config.yaml
encoder_arch: "resnext"
model: "image captioner"
dataset: "drawings of small networks of dots and links"
train_examples: 97500
image_size: 40
crop_scale_min: 0.8
horizontal_flip: true
translate: 0.12
tokenizer: "word"
vocab_size: 54
encoder_norm: "batchnorm"
encoder_activation: "gelu"
encoder_drop_path: 0.2
encoder_depths: [4, 4, 4]
encoder_kernel_size: 3
encoder_stem: "deep"
encoder_avg_pool_shortcut: false
encoder_widths: [128, 192, 288]
fusion: "cross_attention"
label_smoothing: 0.05
decoder_width: 384
decoder_layers: 6
decoder_norm: "layernorm"
decoder_norm_position: "pre"
decoder_activation: "squared_relu"
decoder_mlp_ratio: 2
decoder_head_dim: 32
decoder_fused_qkv: true
decoder_bias: "all"
decoder_qk_norm: false
decoder_parallel_block: false
decoder_inner_norm: false
decoder_positions: "sincos"
decoder_cross_attention_every: 1
decoder_tie_embeddings: true
init: "torch_default"
residual_init: "zero_last"
optimizer: "adamw"
learning_rate: 0.0011
beta1: 0.9
beta2: 0.99
eps: 1e-10
max_grad_norm: 0.5
max_steps: 7200
batch_size: 128
epochs: 9.5
lr_schedule: "step"
warmup_steps: 360
weight_decay: 0.4
Rows from block 9 of the image encoder of a small image captioner, named by matrix and row number. Rows with one number belong to one channel. Each number is 50 + 12 x the weight over its row's rms, rounded and kept within 0 to 99. All counts start at 0. After the name is the row's rms in percent of the matrix's.
Before each channel's rows are labels from the 100 images, of 14976, where the channel reaches its highest value: "lies over" is the class under the peak. Only what is clearly more common there than usual is listed. The data: drawings of small networks of dots and links.
# convs1: grouped (8 groups) 3x3 conv (encoder.blocks.9.convs.1.weight, 144x18x3x3, each kernel summed), inputs within the group 0-17
# convs2: expand pointwise conv (encoder.blocks.9.convs.2.weight, 288x144x1x1, transposed), outputs 0-95

lies over: dot
convs1.12 084:29 35 59 48 56 60 53 41 43 37 49 57 33 33 31 38 48 35
convs2.12 102:30 65 35 41 62 40 47 37 59 40 44 71 47 43 55 37 33 43 32 31 31 45 54 53 62 41 52 48 50 28 61 28 49 58 50 37 70 50 57 44 51 49 63 72 40 56 59 44 53 56 60 42 50 52 22 41 63 48 56 49 52 54 44 55 72 34 48 50 65 57 29 60 55 54 32 34 27 59 42 51 42 39 40 34 49 41 41 75 45 47 58 59 53 29 50 46

lies over: dot
convs1.58 119:38 64 52 22 53 54 39 43 33 40 45 44 51 53 38 42 26 43
convs2.58 099:23 52 35 58 47 49 65 56 61 45 47 54 41 72 45 66 69 58 44 56 53 46 59 68 63 51 48 43 43 65 70 73 55 41 69 54 26 44 47 46 60 38 59 64 48 45 40 72 67 64 39 50 48 42 29 61 60 41 41 57 59 61 51 68 50 45 72 52 43 66 50 17 43 41 44 36 44 42 44 32 36 42 47 36 41 61 38 26 64 58 39 45 72 52 54 45

lies over: dot
convs1.69 083:67 42 61 45 65 66 53 47 53 33 44 64 46 67 36 69 42 61
convs2.69 091:51 46 54 74 52 62 55 59 52 68 41 53 65 57 54 68 53 61 44 75 73 39 53 73 51 52 37 25 52 61 60 89 42 52 56 58 32 34 61 68 64 54 31 63 50 60 34 63 55 54 55 42 54 49 50 55 52 63 26 53 49 47 44 73 34 66 22 43 43 40 64 48 34 67 68 52 69 58 71 66 39 57 71 57 49 62 52 55 73 51 57 39 34 56 45 32

lies over: link
convs1.2 080:64 53 31 44 63 63 43 69 30 61 52 41 61 54 59 56 69 56
convs2.2 110:49 43 43 54 44 40 45 51 62 42 45 49 51 41 43 38 43 37 48 51 39 60 48 53 50 56 55 64 70 42 40 30 31 58 59 45 51 49 30 43 46 48 33 40 42 61 74 46 50 43 64 70 25 61 58 52 49 31 68 34 46 61 37 63 54 51 34 33 46 57 43 57 55 36 40 38 71 58 65 48 38 41 50 60 44 47 64 43 46 49 39 53 52 58 40 48

lies over: dot
convs1.111 106:53 43 41 32 43 54 42 37 49 28 45 24 47 26 45 45 53 45
convs2.111 101:22 43 35 46 45 37 56 55 66 42 53 70 37 59 55 61 32 44 62 40 56 62 68 62 89 43 48 51 43 57 82 46 35 50 55 60 62 57 61 46 53 46 68 64 54 68 57 47 49 43 62 55 41 34 24 51 49 55 37 54 40 20 53 65 75 27 60 66 32 66 39 49 55 57 46 34 31 33 45 60 48 38 42 31 38 51 38 41 54 58 53 59 68 35 52 66

lies over: link
convs1.90 035:52 67 59 44 49 37 57 46 60 43 60 53 49 51 70 57 35 19
convs2.90 119:52 64 39 40 50 47 31 40 46 54 60 37 60 40 57 52 40 70 35 44 45 55 51 52 52 52 44 55 64 59 56 50 51 60 60 85 51 47 34 41 56 41 37 47 55 29 46 50 51 38 68 30 44 62 42 40 62 35 51 61 53 46 52 57 53 41 28 51 38 40 50 53 44 30 37 45 41 38 44 46 33 44 62 48 55 62 57 55 56 66 32 60 54 41 66 56

lies over: dot
convs1.64 107:33 66 51 41 63 50 51 48 18 53 28 42 51 59 52 51 40 52
convs2.64 105:36 53 45 37 37 27 50 67 48 33 44 42 28 61 35 42 77 52 38 47 43 28 56 60 55 55 64 58 41 56 47 48 54 49 37 56 58 47 53 55 48 63 66 48 26 46 39 68 62 59 39 49 67 54 42 54 63 55 59 48 68 60 56 60 49 67 29 45 53 66 49 23 21 42 40 37 41 56 54 45 49 41 64 40 49 44 57 34 46 39 50 40 46 54 54 49

lies over: link
convs1.119 051:63 40 51 47 52 25 19 52 65 50 52 59 55 55 57 43 61 38
convs2.119 121:59 45 45 56 43 84 40 58 36 85 52 42 36 47 73 63 44 38 51 55 42 75 58 53 45 52 36 53 74 68 59 74 41 43 52 51 55 71 50 40 60 39 39 42 61 40 33 53 51 35 75 48 39 66 55 54 52 49 59 22 47 57 67 54 48 56 35 50 58 52 65 51 48 51 59 59 59 58 52 55 23 62 48 81 51 49 67 39 48 61 44 67 50 51 38 44

lies over: link
convs1.75 082:39 49 48 38 48 32 51 30 30 36 39 25 47 42 48 44 44 56
convs2.75 130:57 53 34 46 59 63 51 56 53 46 28 65 57 74 65 50 53 47 54 42 38 48 36 32 54 46 59 48 43 48 68 47 43 59 53 56 40 38 42 51 36 63 59 39 77 50 39 52 44 36 72 69 39 64 41 37 48 38 61 31 30 42 69 21 54 52 61 81 40 52 56 54 49 51 43 64 42 67 52 45 55 59 41 54 49 44 52 71 43 47 53 57 67 45 49 49

lies over: dot
convs1.127 077:29 51 50 50 53 33 52 53 48 23 48 43 30 40 60 47 67 37
convs2.127 116:46 42 55 52 47 51 48 37 62 59 57 47 65 66 55 60 55 76 62 47 31 51 55 46 38 45 48 64 53 62 62 72 36 51 46 80 71 40 69 34 30 81 46 58 44 52 44 44 46 60 48 45 58 61 31 34 56 59 46 45 49 48 54 54 50 50 63 69 42 38 47 56 32 39 54 55 44 62 22 40 48 49 55 49 42 26 51 39 40 21 54 50 58 30 34 93

lies over: dot
convs1.95 162:73 60 31 53 31 56 55 33 59 50 59 63 55 54 62 56 56 68
convs2.95 107:44 31 37 70 29 36 49 51 28 40 37 56 66 70 61 58 55 62 46 71 49 34 63 62 45 71 62 43 55 54 55 53 54 47 32 63 47 72 53 58 37 62 51 62 32 59 48 46 70 64 55 26 52 08 58 50 62 47 43 76 40 47 53 62 43 54 36 45 29 74 50 58 42 60 46 63 53 43 62 63 65 68 67 21 47 66 63 58 48 37 40 41 35 53 44 49

lies over: link
convs1.33 057:44 77 44 53 42 52 75 65 41 61 51 38 45 59 48 36 37 55
convs2.33 098:63 83 73 56 70 54 69 53 27 48 71 49 56 35 44 45 59 47 38 56 63 54 29 32 29 53 60 60 30 40 27 34 51 44 35 40 39 53 43 56 39 72 45 54 52 57 60 34 49 66 38 66 51 58 63 59 45 56 66 42 50 70 50 34 45 81 43 41 58 46 42 60 34 57 24 44 55 47 61 56 62 39 57 63 57 51 52 43 42 31 54 47 35 54 34 45

lies over: link
convs1.9 066:29 44 53 44 39 42 35 46 40 47 29 46 30 60 39 58 53 31
convs2.9 097:42 46 56 42 49 46 30 53 41 36 64 59 56 57 69 50 38 57 45 49 55 69 61 63 60 49 34 55 70 67 58 44 42 38 51 52 58 49 63 40 57 43 57 72 60 26 53 58 63 35 70 33 47 43 14 42 36 35 49 52 54 41 54 60 56 48 56 62 37 40 41 56 44 47 38 39 41 35 29 35 47 43 46 28 59 58 60 43 43 61 48 59 61 55 58 66